From a checkpoint of a small image classifier: patch size [4, 4].
Rows from block 3 of a small image classifier, named by matrix and row number. Rows with one number within an expert belong to one neuron, the router's apart. Each number is 500 + 50 x the weight over its row's rms, rounded and kept within 0 to 999. All counts start at 0. Numbers have three digits each.
After each expert's rows are labels from the 100 images, of 14976, where the router gives the expert most weight on average: "top examples" is what is common among them; "colour at peak" is the nearest of a few named colours to the mean colour under the peak. Only what is clearly more common there than usual is listed. The data: fractals drawn by 1,000 iterated function systems, in grey.
# router: router (model.blocks.3.mlp.router.weight, 8x192, trained with AdamW), inputs 0-38
# up: expert up (model.blocks.3.mlp.up, 8x48x192), inputs 0-38
# down: expert down (model.blocks.3.mlp.down, 8x192x48, transposed), outputs 0-38

# expert 1
router.1:560461482560474404502523446481456478488451591544496428618490550523424523507461531615416409566516499472518536444516490
up.0:493540460526483467513476552429608557430532584445524578538461480468488515670398465528491515438462532549495462486524492
down.0:457559389490609477451502487549619465557535516424491488513438521493472454545521443493502601507564493552569516570498538
up.1:427495509546492476514504613542474566522381494546540473516478514524483539525572461561528468477440477576577510529462457
down.1:413409579501533532552440524455546525462430473551587497579454418466480398552567465472481542454499523437571484490566479
up.2:368530519471550427396539517572498412441538530543515522543531525496544559511538446575527531432522474503540486440509453
down.2:644476481504545496491543561522567560507533556435484455513494485515501452483473535561618549551519471543535467486542534
up.3:487448474506509523598495519467528495555495518398440398514514534562489477600517480412565418478564488376465592431538528
down.3:472398529386524505500528565553507558497410581520630453533537454522554510511493516410488490521502459414487449625396599
up.4:478548507544451457600413461553462559509463465566459454463405532506517566476458547520429432505392538506450405530545380
down.4:511541501445475432442430526596533477495505539491388454487461502563502507602551556572501473461493485434559556533522511
up.5:513432495610507481504483547461474509476521536466460519584524478493566520491448484473533438542563479496480546429539505
down.5:468512552458528493549551632491556472483474500442542539547512498558583525560484503535453521494476513565352505462450536
up.6:542592511510584545424462387498593513535484530523452570412496542506545423543484557489494536482497512394452486518512493
down.6:472556405515484617555443424551472490527560593519494520547497449491455430481524427436492440462497519383448529505476455
up.7:340416391500514515564532461449509468425526452556450457520486474499516447478440478508509430547617509519486555511467540
down.7:507475536529438526479461489527505512581507541513468407506576433485525481441459608464505452475432464450460420539573513
up.8:432411497506543415484514565534409574487425465438473468552517480520588490437522487511494388586471462537421634470537514
down.8:462522491497484524425515472473597550559430498552477520420496497493569435501486564476473496412461457453396520511401472
up.9:427520575543385466361486551539473497460501462486628548567524455495362426465507542498531552465502494479541470594455497
down.9:479544544536494567548473415514509538516469607522528486475491519524487476515583507608484490549555519552450529433453448
top examples: four maps
colour at peak: black

# expert 0
router.0:471490528473425494468612504563583528418510488404576500462526348459482567480479508471495525505517474455495522439536414
up.0:460523545479593473549465555520420538522478474434482435452422561561547510526467479479469510496524530513535609383457444
down.0:539530479413493527481563539519503422560512477480539529534503469525583462332493513519575534478485491388503506380538498
up.1:569520422453481507528499378532461515492448473484535470464548574537454455502562531478561566519476535418504397453482513
down.1:527432554570563523436558543425467557547473524530470521383462537550551482481468605531434512482514428518500508530452543
up.2:386530605597452480536559488482466523428440543524574579502563543529482461510458398454558546476489439465504430469460484
down.2:568538507570491528509485606508506482496539499543561531498469481517529450539514588438375478510435489458468466417507528
up.3:549529487506548387542519477545481487439460500494520470493525541526465497490545560375416546551528598485472512501440511
down.3:582554559475567527490544498584561438375485625502540469523484481507485493508490471511431481574544562465494463442536508
up.4:511605400515529464478396490508457530462479466505512503440547558524450527553552465495487535512431460384474483499442527
down.4:467454589567467482591438561465531564572473452470443438517543544595488571494549517539555473496524554534499533621501484
up.5:493414524505451485632507454536564450453405544461453501530569516489453526564616486504485562432452527486569486537455417
down.5:533535544458508490543509437544504533455588459447533488482491499503593467551404545567526530548581514640560517442537499
up.6:457508524633514465441545425549492528597419596455502476519603450500497642512464459531482575530513561536576519536522434
down.6:403513496506441600556522470589493438477452595523569507475478553588518477525566440483543555472450504467480389424476529
up.7:551514511506512521454509587496580527520484553421579506392526412506521533437435523526477545432472486540474505512507446
down.7:525523526486479512529538438472510563418404487614452503502412606581481529548575474539407462527563581512463449512532478
up.8:483502413462505511430407579605455493507474457529476568543464464553446535463494505435417496385462482620430455518492509
down.8:531573475570504468399567569455497456506446495518535390470504592448472526567520543467570478423483511496427523492546537
up.9:518446475570489534495560534558529485507616534471539515531484516534393615513549584431480467602597593456447499523462496
down.9:610451540508612502586556430536449507530437534542469482487579573456528530581512426545481500503424564462569463564464509
top examples: two maps; sparse; dark on light
colour at peak: white

# expert 2
router.2:526527493525522499526540483459555501494526650539574570453505496481528486497529451554489423455527389479513486470493509
up.0:396535491499464543557523556446480477569541472524526571521525547571539501579582516559456489545456454500447534508461375
down.0:511527578499501597433438520514511483595519524490481425513536392502434516551487449426549513444421525548554518539481554
up.1:530443396493468489505580508475524490416405535565481521525507606509458502524515617461603464437525426465505514526516479
down.1:458473541515492468422543502515464459473365488507556464443463472506410511603521545526536536568615553533426515505527558
up.2:575467488486504579609512487454496466505498599515511485472486535440530462538482560487464533591538541489630492513517482
down.2:439505448626489530604444522517573526481501550484564447425502531559503575555475564450432510430430506460464508536532570
up.3:555520498474467486490423429540481482566424464506500484581501451449513445430499566535495482474496496589523561507406493
down.3:502428540450537494432538509503568540559499573660510585463524582496431465513503568446520502573521491552575503484570528
up.4:606525437526573462359487354585432485457471514470534521442474535531454514548544524550483615544505509477392544415531494
down.4:441463548488576621492497412475496493542550506468557518469480522555552487562361584598512442567461513460452469470432460
up.5:479503480540532467517611551542485511513583478572527557469366533470489449516519501555557461445413515485620446484454527
down.5:535603491526469604502516510520496513466453439468445586491388512557530509484527504544469488426493438524557546538575461
up.6:603587455494437484505479525513476502464448440475492500529493446484405516387488480464545525583479541461475406493510456
down.6:524389502484458357456471413439481507531558566587474572593578480479624378508565468517511452561503487559538500459532461
up.7:482506526513496530584541595468461603498556524462492492431531510482560379481538500437588424483512442442498457550547485
down.7:481508602505479530470530549547475477437484478449549482565472512453552487535555437485588519501533419489506535497538507
up.8:467534436499574507597457465458523455406435423525530535431568555502504528516499477507447541480494513525464555574498539
down.8:530469424485431528520457470539454441521536503459408536469418464476563509580486499505457508568507517453507568503516447
up.9:514533518494416442538512524575445521582448517502503480408413455551486504442544460505435621595519438529420476569331516
down.9:498587411443510569404525436439431496443561563534508489553468498535556535440585416516518445461466495501486521568463396
top examples: two maps
colour at peak: black

# expert 7
router.7:583512533525550536506508538526565525367489543421484467458544527538468425568446507417505492510374467393413455538493513
up.0:471519543525484544567553456484538498473489543466454596485450517465514409532468578528529558370553536456517440584487540
down.0:574564526567478386560512571465503544467485515490471462421438479512444472343436530535406412410455511472558456588604466
up.1:410515508491530472488552549463539592497408555575506550480479445531555541465477578498596454548440636537492549480459500
down.1:544420453510519397564465513431483533512513501550522480495479491474497525563545475485465538543455446498475544473470493
up.2:532494543546472519447470552517500489522537503498522485469525484491541531582457536447513452525521485582510538532524584
down.2:481408474558576482532486441546623489425512472421518515444547480452511583492485580424622551460434511530462438453488502
up.3:374474529548553498524448496584439481504494609443505475498427394549490506492452443581364492495444451504476526408474478
down.3:486572521492511541578442527525475447538389486562535485544415519374555474476494436512469484497559513476448485472464469
up.4:432449528356472579550516531489545388537624442565450583409474519533445486504448598383504481475530476524519409554478488
down.4:403494453443497574466632464478500526612530488585555529507516494468504488475423521443402551432492562526436505486449534
up.5:554482542543532530512475455581554483440497414438515596500474397519543444507451451511440530499563566464557585501474448
down.5:416456532437507492533450527477463543525511480385423472553574421575511517463487504464508497543524482548522463512503580
up.6:635524525643447526521513475601499481456471499474464458494655482519544560496402594440464407409524523522491515485420545
down.6:442513523514507520419472467443502484449543453561531581438498520463468498512387464559467502522435485434498473496569589
up.7:519494486549568501517544434542483579506573488467537490437563512500551615473458510464433521506486414499471439502489526
down.7:421516464430370545515488485424488466416454543510567474508500611582475475519565591510543485490507489467502460550526601
up.8:615468482651441540417585481498537477479486550507511517504542520617535459448565419497585479493525472515557437481468537
down.8:498511511413504445563543616495538472551537525496514466559549526457512478437531535570522434531533470519490497409523566
up.9:544474520523529455559473515524435418503519507479446442497528502497514597571504523563434509597483492513451542468414435
down.9:520416543478538529443483473447548530620407582518405466543514394560467540456442517521502450428493441422449552474507497
top examples: dark on light
colour at peak: white

# expert 6
router.6:530502438500470496480497490529412493500457486538471475548490601507515468469468522661541446554482509467505580575467495
up.0:586517495451528523476553466442501558540492481402482545545527443490499395409510495527452437511543538525463528553519568
down.0:473464596557495499551527476456566508476493536473473540477500617540449511476488482523494534451605503447550518539488482
up.1:476475503543476432545547531496420648529474500463428503594495486532572485361478536420448455548473513516473491487583471
down.1:451447469503495562560569476558429489439578558510525506543490482487488460530503453502542440537442478537573478448523424
up.2:538464443427455481546466487533407486510502537463528598442521475510476457478486505487535439491529557527525556566464534
down.2:439558499508478563568495476532453620462491473519474527620503483540520521443559515498581525519493402518517467542486523
up.3:514489512525474517456408575594561435428581470592499575406567478464542453505435505531599573480472424546543527566465453
down.3:499621494518452460497593507539425411400415495546509505460500512479458497557438378474562533432471572518367506578448509
up.4:537470360479537484446461570452459490442544402552553476471510482500482430507439407525503527496470485487575388512481499
down.4:452528544561447449498425513558517508351478619364515457546434549466528530524532447443498510509500498531451464551549470
up.5:491556480453571473480501483527544447458472407481540500452437554502605563483495372524427495518494579413512505474496523
down.5:536408514488470450505430521562559495506507487600608377451555524540461520475523500487524548453509436426470459455550461
up.6:550506536496550506535554480446501510509558416579483525511676480548469480528502489528528523443521538437597476579415497
down.6:488471522463476503504500486449496510485600492553549456606533610522472523482491473495573437412521429458469476556470552
up.7:507485547597514502491454438583518477551588560420459580523498532431502567544443518393532581514509477534470525505556509
down.7:540475523524471511604430552436506468472520495522499485545556565487405519510586399500478511434443495504517585432490489
up.8:449573521553457426615381484460439509501493482513488537463442485491581516520480467461482535501502444473457463541423455
down.8:424553406547478527418469521540558510500542485563540499437419552605489493455449574529435570535509492452435501468507476
up.9:461508409538497482498526426524473526411525428469364371594378468552516418449504444530435484486438464490505463539437535
down.9:446378490446504522494574513553417558564505385512430559434464507452518424415465508591544518514511481524573588479467486
top examples: dense
colour at peak: grey

# expert 4
router.4:548486573535511537561483493557381511619491464543455471579449620513469501549556461530455441487501502488449457561421518
up.0:477537458475487535455535442468439508478608532502437462524548545489528538518489502483558525514498475515416493504520504
down.0:613435533544441492563552513490546348529468496525504580552467477577489509490493498470512400472472519525586420526509500
up.1:456498486579545403550399545574433483529486568494528493505436520497552514514518514545472565375487486474513591564489514
down.1:499537556508459460509497461503520445533459554483527423456475517555476469493573550488501538558548425536535475518479447
up.2:563505519521527549533532589483437501518577545476424483454520578555554531537484481484517395565526512518505528541528486
down.2:533397522500516505436541548603468570515541506558554497496421397483446445467459541473518511534520496486578442494542485
up.3:444496447449476555509428562466462479491557497517553427479478424535426550509529476571460510527497423453485447514486511
down.3:487491602500569579557429583546568529444447389435516497509543507502532409452476457424499492523558475641540512517487475
up.4:512463515404444493502492491472521411452448551533365502421404475438553486423482470581541553524486471515552512527506584
down.4:407465433506522605445406453454457475531509455460501533398491478548589473589559524514508524471523443549429429465553444
up.5:567451485434401502497526400490504614519491516426489575474485427496480507420531457524505475562549437576505487534462473
down.5:478591503510519569508491465497535418521492526505610531518524562523467475509466490459499537402537446429480487413506514
up.6:563498549474547582472445545474586453501520480441499452487527478476573515527473530492526592467532459620441486497413531
down.6:574484464521525504497593456547487450453565519447558535600600549540514528540461414510461415495459524385596531495567490
up.7:472428508492443592513387510535420445471544527488473587459472493543487449525415543484412503451462575506444437529559594
down.7:396515495552622426550603522421454462529541504467512466451498492571519532480459419472483489476561483507471570535476468
up.8:558482604534560560515446570442410446445485530479476420504515519458450506584438487572571485648613438522553492482578458
down.8:446577516566437490453438413555593513440539543471452543453487548444402544582508393489501466473500396467412512603472440
up.9:486519408461513472482485445467454414512389563522544482513456498603473510486508455451389514426428522450467488564474475
down.9:422539539534506502558426427498439522476519455450465643420484483414462433550456520573578563464432554482523699438524611
top examples: dense
colour at peak: black